Weights of a small sound classifier.
Model: log mel input, arch crnn, activation relu, depths [1, 2, 1], widths [192, 240, 288].
Rows from block 3, named by matrix and row number. Each number is 500 + 40 x the weight over its row's rms, rounded and kept within 0 to 999. All counts start at 0. Numbers have three digits each. After the name is the row's rms in percent of the matrix's.
# fc2: squeeze-excite expand (model.blocks.3.att.fc2.weight, 288x36), inputs 0-35
fc2.0 077:472510507501462466521487457544499461591555388519527491478470495495418539496500523466536495553530451564498485
fc2.1 079:505484500521486518543479511549532444454635451534561501480483491535533550540511590510494527489524495456524519
fc2.2 078:558447496539496550476521439460514509531553482518537528494483631500423486463538547520479512440484503525502499
fc2.3 110:566525475521515451522514497495552591490482529526556474486485482428479523498478386488503412523519501485540518
fc2.4 128:516511509514496486497524422508484591471520503513484499506473545473575477499477651525475441533528505498491503
fc2.5 091:570530536507521467489453503416505441460527413470491511448486483516551533537426587506488517491533463479492490
fc2.6 082:463475478485519531455537480538590465492546512528526546505497559478560531501482421551508451426555531500556478
fc2.7 070:585522490488522506485543485497534466464487471504573533555500567461549463458523417529527573562528495456488509
fc2.8 061:508564479498459470474499529498595528563470478450481488522554489456375487469464491467518435494514476480516489
fc2.9 085:491483595503566446542472482469521404455560482507602493516473496538494479516529522510560477482514528489475483
fc2.10 153:507489503473449573499488510549499303478499516492497500494503527530497519488490485483500484483469457502514508
fc2.11 116:539442497522494437492491485523479476508514480518593519503480526464507505505474346525469449492499488440467477
fc2.12 099:540456509472490467516471482497636596471564543488493516522495568536531478500539525523518502439492516512523511
fc2.13 136:440549496562502482529524513485459450352492513511469457519516560509526504470502433541491500517515556524486502
fc2.14 067:472506544470483460542508541544540489401545423473482529482436489541544494546473492433493568540494497527508548
fc2.15 088:467457509494513492487598491459433476573502488565538478477503502522501494477457369496526497504507502565518495
fc2.16 127:483527512499538613523520487484503533529479494504351458505481452501558503484491562492478489509547469505500510
fc2.17 077:504511505536538535550463616527563555463574533487513509476488541507444502558486520498526498491445448525516443
fc2.18 122:493516488496502470510495503502536439494528438510683498516504436525550468524517538482503477487508496476482492
fc2.19 075:419452563459467505422524534491612504446531470530477474536494536536493486558495565544517508502490496515512486
fc2.20 138:430459499479491501499456516461513506526475540513606445504492398463457512508476400473489464488484519536484482
fc2.21 124:534524536473508501523494506495529496510459503495420503538480661486498462459494494535477501514454408500498481
fc2.22 100:535450501499471525485441490506495448554447507491598506471463454532381475485471444494524538499514474459466515
fc2.23 083:582438488505506613486566438545502506503471472501470501474515514477548458472479528436516538549459489496445508
fc2.24 099:560442534486519517497524467486508495533584500506648487511486486515463499487492568502525593489506513496498490
fc2.25 100:492410504540501547479434454508494496445502509502605486519497492520444503470495372489483504541487488483498509
fc2.26 081:533508532492463413504491498477581513527522466472521500457503479512442503508512634433473542516492501514502439
fc2.27 066:543462449513485549518558505509559531578614520487565527509475507457540488463466498566521494537499479520500547
fc2.28 088:560496473501486536500484534469478376464533498513428489504495500501527514548479553518497483494389429502483532
fc2.29 130:506506507520526588479526534525559474533437505492355523536499513518527502470514523515468508557541560509525504
fc2.30 076:520536514483543492509500548501507547497446449512354494485475487486533487527538501513544483481504616525491520
fc2.31 094:562472502539480487508478553513413519470544506533478544457498507480493494542497602520518550519466608514471532
fc2.32 093:506538516485521469424556487487480534511622512499358515527501489497491485485518527508505514538449478508523487
fc2.33 123:453481538524443526490516519521543548353546473492501451467507517510527485535511484577468492495487459489529445
fc2.34 114:465510518490479412510474521535515417542414549491531518509526513492401477509551516568499506520519563514494467
fc2.35 079:454440466485496449530580462547455407500477459477521522510489486527461522608510421505494469494504500483498491
fc2.36 096:499601504490500500494496409489541516502514514532465425541560511533482476483513411518548492518434480566529489
fc2.37 116:548442487507511372516512495492475410491518477508586515500507551503444521549472572506503475478511519480524485
fc2.38 091:562581526551494500490479457478492585529515465497470513432504554499600522494475452438521483504542456507488534
fc2.39 070:455531539513478474503557455505456461473592508480575586508474529533431531506496535508474592483527506493501516
fc2.40 106:366544525539432579507512478496488544437471495497510474510508453541549446462477498489483495497502479469454531
fc2.41 084:453473557486539583498490530470420530509564531511474578504510444536495436478457495538476486502512497512470415
fc2.42 061:449531528480501535500515476494541495436591478496488419471525492509390517509484465573509577522480473521477495
fc2.43 108:468520464569532474505516504474576503421494479461497428496484535551526504467487615480483498434521539495461511
fc2.44 063:500467517523460536508510483481465529447531468532443553495490498527495525527457502340446481513432509513487501
fc2.45 099:556551510506512525526490468492557545492557528453471502521513498490444475504553650525471470501562514510482505
fc2.46 111:516544554503531502508532466494460637500505502505478497563481501510500522511469403455531415492468459498500510
fc2.47 072:547526503459514509446471447490496492506460513513562501536446476595455477494437414544490528539491465458430515
fc2.48 128:478501523513506532484467487477484490477491515496549457478493525485518496516534294501497517500488513503463518
fc2.49 073:510506466489532582545474493460531525555462491481617503450509485535501520499484524488542611498512540519455510
fc2.50 085:376525477543500514480527455457483487527496457470535434530527557492583522472474509545511415490478485495517490
fc2.51 141:591492467477503500526474519500494558455494546469521513495502492421544527501507554434481409520472567576516511
fc2.52 080:512546490522535489492407469624522529603470479493461477543448531490521487524500486482514501530488547535512527
fc2.53 087:443443479528514567517453544423540466491444497515495480476502538514531473451497529581396500496545486475518477
fc2.54 082:381433494510465503530511488510513495478446473498534466426444525486461524511468442471497588538535532513532491
fc2.55 127:499511503504499487510466486502456405532483510494561527467519467515370461559523486442492557519477574498513489
fc2.56 108:481463531530479469518485509464527477508493396518645504485519567486583488503497450491491512510476531485501488
fc2.57 128:619498503493466490493551536480506492405487513501465472490501557526490532470500531516501375485503504484555490
fc2.58 045:490505527473485603506502484477477526535480523455370449543507476489486536507502513463522491519399522493459482
fc2.59 140:502487490533503528515490451517450520539515509506663449515503457475471528526487408476492449509496503465510496
fc2.60 113:515500487547514491527594468483494510541514536489471542449513537477555510398471496588574528530479499447479500
fc2.61 067:515460477499458469463569457502555568471472612506460552516451548517474544464522490541488506536452488512532455
fc2.62 136:608502574475501520495513532506555527501509479511543535529502487495472518468498363438521536525507506547497508
fc2.63 099:522497532506553508460428543466413515449510454527424491460518530490537509426544480477526421507540541529498483
fc2.64 093:468528508497484537533491503480418449496518524490434523521527501503463467473554646474474545528521489561486497
fc2.65 081:473495470517527445459561458483543567592532540509430483442522476499499517521466551523567462470475436520515495
fc2.66 086:445515503504491407517480427492470444514585478490565466446508480517534524476491501484506480535602520488447519
fc2.67 133:479482480524532492483501515503512630538516397528499525509516464460405465479512579505487465487533495515520509
fc2.68 074:520544485532512515482423572446583507535491499507469512552515547489489493524483398568541520515500538559494538
fc2.69 119:509449557529473485538534505502552508483521447532647519458494485541492497411515523522463483478498496455475514
fc2.70 101:464509512498503492490560511524508594502502507507385519455560480504498476468505406488538476448438509550470488
fc2.71 111:594473498519518475471416517499556523459520442499563539444515504489519507506526376495532483495490489519492456
fc2.72 074:511447460412485583436505457462547518473481544522520489484515452448452542508498482456469585538455499502502475
fc2.73 105:514494515468487444494575542508555484421515508526516495492516505462478465479544414439504395429513510529502513
fc2.74 082:481492525537549498484487464524521540467484367478390514503505515508523431503501504469483492525469419523473483
fc2.75 128:489525467515499587505493498481520598586502615500468500513513516444452496514478575521505506547510495474511488
fc2.76 080:452478525507537558521511500516547501438575547493492466540501505558473513531507496536379567482556549503492505
fc2.77 131:575591524495532497504538454534531505583524474496410528465500579512549485494519569483517462506511499462491487
fc2.78 084:491501503431436512459541532510557482425503468521445514551497548525489582504530587563483465509510463469523523
fc2.79 084:526465501511506632483538556508479388470484469519469556477515453527479501567475471503476518489516480471471488
fc2.80 109:553490490496471612475525473448500372513458507480475481479477486508508506507499547545451488474561446504508535
fc2.81 096:470498449513520582500436539488505401483450475490549545562459478500538544560485480521534564460462531507504489
fc2.82 097:458490476475498513533472491534498509334487532472401437500497494502513510440503485521539481525509498482514499
fc2.83 070:549544477457516557487442499498470520522530577522422417492498489501565467474530479517521526527427441448524507
fc2.84 083:652495557485468470526431528478520493495486507504451464505523526538458528470513531546502508463480571500480464
fc2.85 118:497514550525506504515446493440488555471549471508475481477475563534512481527461624494566496509504523486584548
fc2.86 060:518541450448525539509537497539535526468469510503528480475477491548462529542509377439454527446567524514546486
fc2.87 095:501486478528497489490464494513415486565455453514511514494515488480607509389497487514591504543481548510481508
fc2.88 078:512511512517484423497490449481516544541508393517569555497522509554594494470538538475502505505495488427492460
fc2.89 068:460543440507512494506557562515530491480549549517501456569530473523404563549534527491499507419537529482475486
fc2.90 097:479562480518501407483445500509457467498477440530360469504525472495534535514454528505478540502525459491523507
fc2.91 068:488482496489491582529592545520546440471523485486548507396508533537488468530461456435481550512520520519534513
fc2.92 058:485498494538475476523481512526520456455450500488566559543504541519479478423494522480422467600423458481486474
fc2.93 080:537498460546522451512481489492530544529481522507352466513503451482537469498462538483544485459458421472516501
fc2.94 136:486487470523498626495456538475466432500449529498502489504458397495516476481516499524497432494506581519508476
fc2.95 075:513488499493479510462536453502521538524527508478573464462498534503549511478458347438512440484485511468474530
fc2.96 109:575551514499488460508474583460488463416518494531516422504516491493465511505490439544474407443486522479510525
fc2.97 096:537487498485503523465528532464450342519488518484581492551442523490542474502494502565528477503515496495529501
fc2.98 086:535485527512533461511515468469504476518519550510666537507497487500531493503483593508507512519560533477475469
fc2.99 071:535508472526532526494516447511487345522535536469467514531547482505448459546526550500485505551512525514541460
fc2.100 111:612477555499487470550466531488470534505649522508527491536478480487504507508466519507492541501549535485518496
fc2.101 141:477491528508480528523501445529485458483475516493435518482493313517529496465515547479502516481490469520513502
fc2.102 103:534489475466486498514483443518437503546495541500507503500504485477513592542472368429472577504485503495533503
fc2.103 077:532481544527477499549504429506535499551500457490466490577547530495575494489505365495549497522483496468506533
fc2.104 169:472519499506510446528527500519491522537504516476671437500486455514483490506496484483501391496493495490483501
fc2.105 109:394534517493514480509526508494512504535551508501528502428504502524340479514532487539467483492533516529493495
fc2.106 077:459564528482415571504536541523388460523498535454517515500465497491516565507492453547486523557481512481537499
fc2.107 121:576492489507486519566476502460490491340570542539536497485546498471519482504509510488520476527530536524519488
fc2.108 057:524488521455480459438589475459473490547498547504512448503515440429461503523517455459545423465572473514497488
fc2.109 092:568487470484529421496571484510505469426531489488544514511502497494477484446504378483475426526519521457491472
fc2.110 077:422516452475536481510412551448522541430504517481363513493499500499493544496519468516481465475525491494492493
fc2.111 100:669507507470495490487461512493559501560503511507510521502515493477490501505437407530520453513496474483510506
fc2.112 058:566450485508555517487506407493544468553465526494569506536398526524424465474498505467469497503470497541478514
fc2.113 094:444520522498520460479486499461447518498486502509474521522530480487472536516516692496505534538510505486515487
fc2.114 076:493482513499498509528535517497460449531496489507458506513556512487469471339516452542484565465529478435480490
fc2.115 081:588536492548534520515548475497446537564482482485485519516508508510484473501500343486528499479472490447478505
fc2.116 133:426486505502505531521467535489505498487406475527316501520513481506514477505500514491491512503501534490496484
fc2.117 095:428470471555491471514577530492479488571510469521585493532516532511502495503492502545548378454497510533515506
fc2.118 087:602524534487494502505533512507512484559556468517494550444516495487456521500502375449575449507502506478514503
fc2.119 078:503518490501482478508479529564454526493467517487470547540499453470433507481526657455486528520510563497521525
fc2.120 096:551416510537504438547489497531451521546484483495576518539478475536471476472483506485500452503447526477435602
fc2.121 062:444531498458473545481457475518430476533410512477538455469500541541479521481500414462420533503510436481499478
fc2.122 090:562487494519498344517449501488470455510396455522512502495493521506472491509478547555507493470527502506513509
fc2.123 083:542565516478458498497451461491490520509448450497506485492510504499407497561475571549421508533486570525566468
fc2.124 083:550505544490485592561514476512555497520517525479443572468503559508528502557485573574489524530463500537545525
fc2.125 140:487464491503520670489452508494475494507391483500446526503510494478509506523504554492509490512460527528501499
fc2.126 097:488463531508541534454486450508513453525474537499337546507495510509509479506507477505472494522497402510511536
fc2.127 078:454499550600464523500511515538508502546530495494531585522541453517566520485477458578548446478435500491509493
fc2.128 074:528518509521467472513548423503435527539458547458566518462517506538528518506476362491538475497478493459514488
fc2.129 064:532537473435467510507402478511522523481467508462432606507506444462479511551512553484438543510487464527498497
fc2.130 069:493452503492464465483455461509481368512522493475487522509548445593522469496499518531436544535552494542499477
fc2.131 084:440548497495472461493533505504509485469534433506459472528453484442643469487478531494569477504534472492504539
fc2.132 112:370462450477466492439480521478547545487509498481575457507503521493530489531532406480514471489487495558506497
fc2.133 099:488500524537519494476545468479488533453516514496494527482494457521608547597517384527513548535538499471500505
fc2.134 084:430538467490553457466565443512516504529492485480348510530508474466543500500493540506460497520456473517513480
fc2.135 151:355520510490493520537515490490474445550424561492520535497492500483468498551498511516508593475511544510508478
fc2.136 168:480495493493551499497490510495517519507536518526512465504493449505525492486508707502493484496488451481506487
fc2.137 124:487552517477550484491464555485550499488513484487553515491506516488553505467492685513492488506476501488517512
fc2.138 119:537467473503518573486525505534476411534426504510362562480515509510503459475490446501517496505508474506506538
fc2.139 092:469525464567536522540518640528483493527453447478419451505549493505484490468499521524519518499502474549536475
fc2.140 116:502545488485524465490439509479552588465524486493499490500487458523546463467525641494454526565479469494477510
fc2.141 062:409505485521511451504447482504533492535493465502502488523536511569551479497589488475514639490492505512510525
fc2.142 093:527539499504521646516507449540530492546464539500473471541494550559493486456489439537513486508498485432469520
fc2.143 093:375556501521560462502461514499418518549468508500491523506464474499584509538510547504525552539525526474516483
fc2.144 104:482503527498514604507527426502501481595446449531505497560507517475546547496505420531500467449469492492453493
fc2.145 066:451499526484551551494505536486497463510514543496332494495521462508469463488504486560530551449519496480524501
fc2.146 099:447509562517506590523510514495508460493439537502440561540443496508507480552535536494506619524498541488516493
fc2.147 130:525460517532509561486465479503502510569508503529661478492502511496407452498488499477498494472507509528452512
fc2.148 085:522517515490496501505546525527420402486440521470455558503508529465496516473503568500477486484379498553501486
fc2.149 112:567460514498504470487516538503420488407494427509423475497494488517439499479507396525474504447529516503515480
fc2.150 119:473510473484486526524554547508487621436426510498472535505500476473556516484497564527523534476412447505492507
fc2.151 067:557459540499501515533542541492435465526470443503477559482493491553432524500516445457542574493591503528530467
fc2.152 108:519453494497515580496475525528434464495357491501441578512443513470496508518504536471521464523508503496471482
fc2.153 088:511613506512521523434494464493492487530521516491448537486472512519427477448512387512524477576505488531485484
fc2.154 132:415466511480495421541514519503411497524457513488602473486505492485404497517525520519514534481515568492510482
fc2.155 086:484474477479530523515489530510414492372547484510518479493487528496511562549524496519469493562452575469507439
fc2.156 098:441495471507500493393489461476495508468511519497479495499505509461542492521476337496505491545507503546455499
fc2.157 130:411439502487513493505489535503523527553543544545391491495523512533531502388501460497515489483496528438504497
fc2.158 078:486500501500453482491519497489463516339493524497457493480518509498493521389549469531505472452505527546503510
fc2.159 069:496439484530487387456513518493469503428587508495462448539498533480506531473463497472462496521551436441517506
fc2.160 137:472529513493505433531509495491487514505492493480404466516405458526372480504526571487465505508542517511527495
fc2.161 084:630443519482547514491551484499505518557504440475471517515418554485507516498495418469470522499510486543527500
fc2.162 088:505523542570475498456537499559610484534466432485477510467492509497492592458547465555524477467474473497534511
fc2.163 179:326510463534531492524492492507514547451526489512560443563518482506498488459467494499522493493498545491509511
fc2.164 108:495478550535411498505529566482594430507538491483482464441478473544468502502507572507510494490461416525476498
fc2.165 069:493530462509437445464532494491530459524558529512571564496483511528510530535500591574575534461535499501532532
fc2.166 066:555435461512473403517495536504445489535525443511505497482498522498488473411480525558494554483547455464446552
fc2.167 061:510470503484483399511530549505440594449537558515577488538488478535484500545506488515529512489501572450529526
fc2.168 068:501457503470524460504397491459531512589571512443466544502493492428497487525441448500542530498527492530493555
fc2.169 122:700522462486492550513499504499508495480490457493463486494491515549546528515509486512502489507521497499460515
fc2.170 096:468504534508441527507519510566519537477515448480437476582563507518539461421487557465522467488423493450498531
fc2.171 089:521475468555519487499484639493518518510527435525482515382546479515468468516517496512539511512489522520456537
fc2.172 105:502592479547487555465536482492511471470499613489417522516518533485571514535525513558517544532507503543483514
fc2.173 154:509497449520481462493506488495505533551487518503632485500495523456502491618494529482489408481517523469456508
fc2.174 096:512485492478570422459462523540536597468524490517467512503498533471431490398502488491519511435500434500497487
fc2.175 093:442537499504492609482498508495580505591532573511478514459512523511523509549483545481489542513520460470570526
fc2.176 124:485487501528494503441543525458540511376543518522565451476495549517477522499454392479503468528494533497504474
fc2.177 105:514425443481528488479491528570532493405535413510556439513485556465513524498464558508489487540525524521516466
fc2.178 151:489566500494494481486473479494504489630501479504356517518498493501554472461513431478518495504503485526485487
fc2.179 141:395442512483509535501499490498514520483505495529433515485506486484546490504500666525485478509517513458499529
fc2.180 150:391470491522441487481516488533549528399514511527535467495505515511495510445508621517501508495526529538483482
fc2.181 063:540444456492536446435453501481448401481541497511594542488499504518575501494494491494534544531503536449487508
fc2.182 091:551523522477518511503469450482453515509531524504375523516427445469478528540536449512478534509480600506477498
fc2.183 087:471511474505494422429541461494454524546530537526592519546536620500504506479502436471534498506503482503495512
fc2.184 092:529436508491492543448502389510506480468536519502555491507509498563384509467463501431497494451513490519466511
fc2.185 076:491489520505514545484473535495544547527426513480439475492448445452571501547541537451546502518472605519536521
fc2.186 072:544517497476542409507506532487531519487498562528551514463513525531565518530462581495486574472455436532559530
fc2.187 106:537527488499493522492488479548496492508518469550407464497525535517521485518546664521490492496499469545536531
fc2.188 098:423446518529504384518529533470499492463524478485488483504520454504523494499459575501603499498509552455521541
fc2.189 115:321513525504520456524544504495490485485550444505511538513530513461457491534490449474492529476485535502507496
fc2.190 095:542500428496483592425467494522531545575493505498491500472499503525481503477495609463434491501553522453493515
fc2.191 084:522497545500504606485525503486422584454548497503442514486493466465568547500492562435497531506500456506522471
fc2.192 058:593522537477481437423531503544488536444517618461505497501474481510463487479555513494541490518451505454503503
fc2.193 075:470497464527467449505499502515530450500516462537402519450529542489532467542476643470530512510484473492521473
fc2.194 071:502513496454526524509512522474493499562503438484479451529526497434579527501478395474494535575501441558517551
fc2.195 106:617510493534504529481471513515517518618511470493480487499503489520586520523548473599527478507527495485495500
fc2.196 101:551536471558555460499526548507440511486370503506592551532471504527523498510527467521488479510515465458518482
fc2.197 121:487487539489565499491515504504493483494557498481690496498498568496532509519496475473509556495494505494509499
fc2.198 085:537528599460482575433474507491445473454549512520468553472518535532462484563483436464484503476517517458456477
fc2.199 078:526459511491437414528509509512506488540495542497621539490517595446468478480489428481513532484492472480482496
fc2.200 056:550526540474497485540358538504460478503477519490526546517520472542457510497520460505496535531555422479463548
fc2.201 094:437503492506519554453558488500434432483513503534515503488521511483513490523517364408453482534496491509493472
fc2.202 194:493485492509505648499529490526473350503463494499531530532507492514514495477505510483490502517459461526509487
fc2.203 095:428536481497433524555438485468475515558457526495594421513474487477443460485520524549474530472538487522525472
fc2.204 105:501493460454496367480530535471429528524512568515468480501514471541481491567508524511516411455505524485483487
fc2.205 069:491614452522512473519486437528581571510513467490408440477493491480546520445506534524483520513484506512521524
fc2.206 060:529536502495476505538557442535538543477505454488512505441514617493423525477476448566438525508504477512540483
fc2.207 089:503489517486470428532446584536501551460542579495471511483537501504393487494478488486516502536582540495537507
fc2.208 068:541561492477512490509515450530502489460491438474467471487508551498653494515538484531493488530446571532488512
fc2.209 133:484489529479488414482512476503513503516487528507582487498507490477398555521515631520449546516488480485479482
fc2.210 075:578507539455502452562488523553502546502512476512514528498479495483656514510500530527479466515461456478498539
fc2.211 153:456483513452488544562468506527562525453484561505622468502499501515445519486524568408498490512503500515503529
fc2.212 069:567551481543462539552495528461479480486466488510441472530583531458467527501535384511489532476500479451527533
fc2.213 094:659535473484497466483501469500530501538513517497436530470532510493598520473518464478508509535525497497491553
fc2.214 116:481474467506491412528539467480494508537506512499619497505519495458440435521476547455507513484525512505395520
fc2.215 077:426516512467478524427385532507551491554535463483472524503498473435524501498568496476429531487481515501548477
fc2.216 087:526477494517509538518581496522486457555520519502638527516509522493420511564492499510494561490494481516491428
fc2.217 119:350506504511505485534581449489459473530513496505595480498503494491530516528539552463466489482510512469517478
fc2.218 068:432542449534474484497512528566552418544557510510504572523460493539483492531538484566424481525501473476543521
fc2.219 103:499488504497482443503481469485527544463514510509393491518497561497541532408487469522471607497461435539508502
fc2.220 065:472478514509540432539517501497496558477446482497548540434495502407504477527451490397488580515528515522528477
fc2.221 109:518475484540491478538497475486486573549485541486409488476507491505418486496485516469502622472433513487438490
fc2.222 123:597488505514517366527486508496520515482508544487541486489495519460570493519494401497497436487505507485461508
fc2.223 120:447494460506488632519455533481429408478416494482474495499479498505484505511491552491515510489533538455471517
fc2.224 091:524559465373496446532509483576578501530517503486488442521485535504550496527526523519502500534466535465529449
fc2.225 069:427469505543446459525474537463513589483536533524551440491491445514500528537487578468450473476519461488566489
fc2.226 137:507602487469515551506500526517558496549494511485475502515476512496668527509526534484513499504530476539514497
fc2.227 078:492489468451511522449466484529589532455538514486445578516496458380505519456447455548506506509481504504486507
fc2.228 069:453504457491455564497551549481435634534457512492472507497523484491496484550461484510454460480461451544513492
fc2.229 138:617550507492500590522483471507507491488485531494484523498494502504471501530514343516498519527510489516490528
fc2.230 106:491455512517454410494516602509454523541485504515446541527503494543476547476525439481532580471479519432492516
fc2.231 165:550519504520501464538514491498492498496495448511574467493487500463490474519507353503506388548509478508499539
fc2.232 096:520454558487535511485538494506461477508504579507530490475504508482468465492488669568515531490483516505505477
fc2.233 146:504473491464514466478533499531476507520507495494638501515488517458504515479508365452514424472528494491509505
fc2.234 073:550566478397480478519562472498531432502499520437403508503491493517547507529484513449489552529518489442488488
fc2.235 082:492531583490482503495566527492542414555426471501404550490521503459465473544508519505529533503453480489460470
fc2.236 092:484506436481484447509527517488511483447491546486474465497480509532505517350498615504524498480488462502482521
fc2.237 096:524458509496537557471518432536534565503505495508532535560477491560444528520493573482521489504417410473459496
fc2.238 118:509636533491521498496493526487428518549517489482584462514495541525488486518443557556483531441508476517495528
fc2.239 087:504475496473483351494502465490500529471445483493605499483517462500484512519517538428477525473482492463502447
fc2.240 148:611461503467489518499529493509474498515499502515589424489506516505527511467515465456504363473492507502472500
fc2.241 092:625502451531496429528481492495462526534496505519543486481499463514508429563529457468535523517579529488530541
fc2.242 078:448445516490500522404530529517576506482447493474529524521514472543512478522447391466426511503530480518532482
fc2.243 119:526558512505503449512471554433472468434502530525479490484503542489543487489500375493485394484468534519495506
fc2.244 093:548536487468506501460466454482432531499575543460387503482490451538471467511497505599503543478513506501463509
fc2.245 053:508493526450492555493467502490453508475602489472483543494471503470507490548537596489449509479530516573479407
fc2.246 084:507482558442514611447480540502496552528503507487515505511564501502523479603495430440503465464515519489525469
fc2.247 120:489527512492461527516504524516470572501355469499528478489461457480501471568539516528514520550532584478512489
fc2.248 076:519514513515534564521536422518458461513557467501543569451500490521476551503473509429579546456557484532456510
fc2.249 075:483516485485527560461445486441526499510592524525439457528466480536562460500431426574474507464479487525505506
fc2.250 074:506492498526538541489404478418457507546431513477426435492508540471509520449486447475484544531505498555486453
fc2.251 093:570553505452474562533552476489522542487519530483539511498539543468488515626479576462529536526516499500517536
fc2.252 091:454530525507525494513526595511550500550480570475527617500487496464532501578538461546497526499488498514503444
fc2.253 083:349418506494509492527531481496490499508503499504541504529453507463468479521484575519490511420539534459483506
fc2.254 070:517498561448534517423454459502557579518522506478436537468509505489485489525499463439600534510518473520558508
fc2.255 112:426507481470519484494510489542507505490468497501476540519495422483518517508544673496492510503478431500498498
fc2.256 088:405491524481490498502471474515507502516372453497418498504519476527461460533509572513520531540434528522491507
fc2.257 073:478504519511536523494487542526451491641473602501422489512493470476520494419471502549488489507498498507503513
fc2.258 117:588439498567488589499502448506448539607494510496459533525520440502442493491515466478530485506512506497476512
fc2.259 076:466498526533474444545529453503446487512531568474545472469526484489448512531516583589425556468523468529524505
fc2.260 104:584527541467512521473498482530536443493515493505564476497488547499510488403520421578489509504447526451435490
fc2.261 059:492523493443486546484511483556461556448502521492540397473480512494520505499465557508437521454480385523510483
fc2.262 137:552509474515505397532525503506484484504511468510570476499504500478430498557494408510495374474513493481502495
fc2.263 066:408434448471518529509463489520479500559408550485579502497508475518493556476497541546509563513455495523508465
fc2.264 076:480510463490474373507408490512416458575513475479506519473498502499471528460481540550453505506517457483529490
fc2.265 134:501514530505513454454455528508489537531514486508317506497498485501499504483469592493478530485504500509496534
fc2.266 105:471538486543500497485471554471493580456521414443395492490597485509469519486506480494494460501465470533533514
fc2.267 080:519579459477478474488520514466532504508604523447443552502493482503544487492519419437497460542579473477507502
fc2.268 094:481601488498502495483476546521506564475537543464400543488512414509578493493501511497499504431453508524475492
fc2.269 116:506451491514472432515517526470448371501361499502505547503487466479526489500513516492506506531525531489526510
fc2.270 069:471540426443519530486411480457520531506486464495450401488491487438512551486451444471490477489472479437485501
fc2.271 112:567477523438491524539487546502414487641513477513478533554516498483535484503540558504523474459528491502500507
fc2.272 100:534381510505491516480560432481536596484506484529527514510472488515443484489517391471490499485507525528510491
fc2.273 125:516472484499499432483465485528527501507431472477346522522511475523488527507508556506503604511506495510466506
fc2.274 120:491495510477483470503521540484488487390500539494521475493506510538496471471456678519494514501507520497514500
fc2.275 103:552454528495484497514517500454521531512543531533426531488501535484525521505547675475479508516495497518491507
fc2.276 107:470496524493508443459536532477524495464461525490532508517503525486508479476457432498488672478449496467513512
fc2.277 105:342520504509475451499480484460459487425484566484495494469500486503519488511498440534449496489541491442505502
fc2.278 079:534504485508449555538451518487494506514507483527429376448564526495488572499554487529534518569490500505465514
fc2.279 106:498529502491515613506445509487525509593495475486468531523509470487512512493514619591526488491494471526522523
fc2.280 086:455542463552547564551479551495458422485514467562604496503451514498563530518487521495533488519451493516527507
fc2.281 133:496409489499434450500440458498500495501478479502607470524501486550413483503499456438517560457485516515483492
fc2.282 067:470503506516491505493470569561505574591483501454390538527506516496516488510466511590539524544493475535500484
fc2.283 056:505488465538542544558538532515429499406409522512410472492465476494472523547489546537486519483468479535523486
fc2.284 060:501535503479492376531463501522494450541554501488497544545519473500490532571495601452516453524448506525495516
fc2.285 083:494386453501475484476602455482547499496505521496528552525469419526467460490547488435513524465471491518519479
fc2.286 126:472496432492504460504512509517470542381560519496560577523493498505517484590511566489511470526563496509499511
fc2.287 087:364502493511501468478500501493522559477441483486534560495462446556557512477490472473425561487522519513481510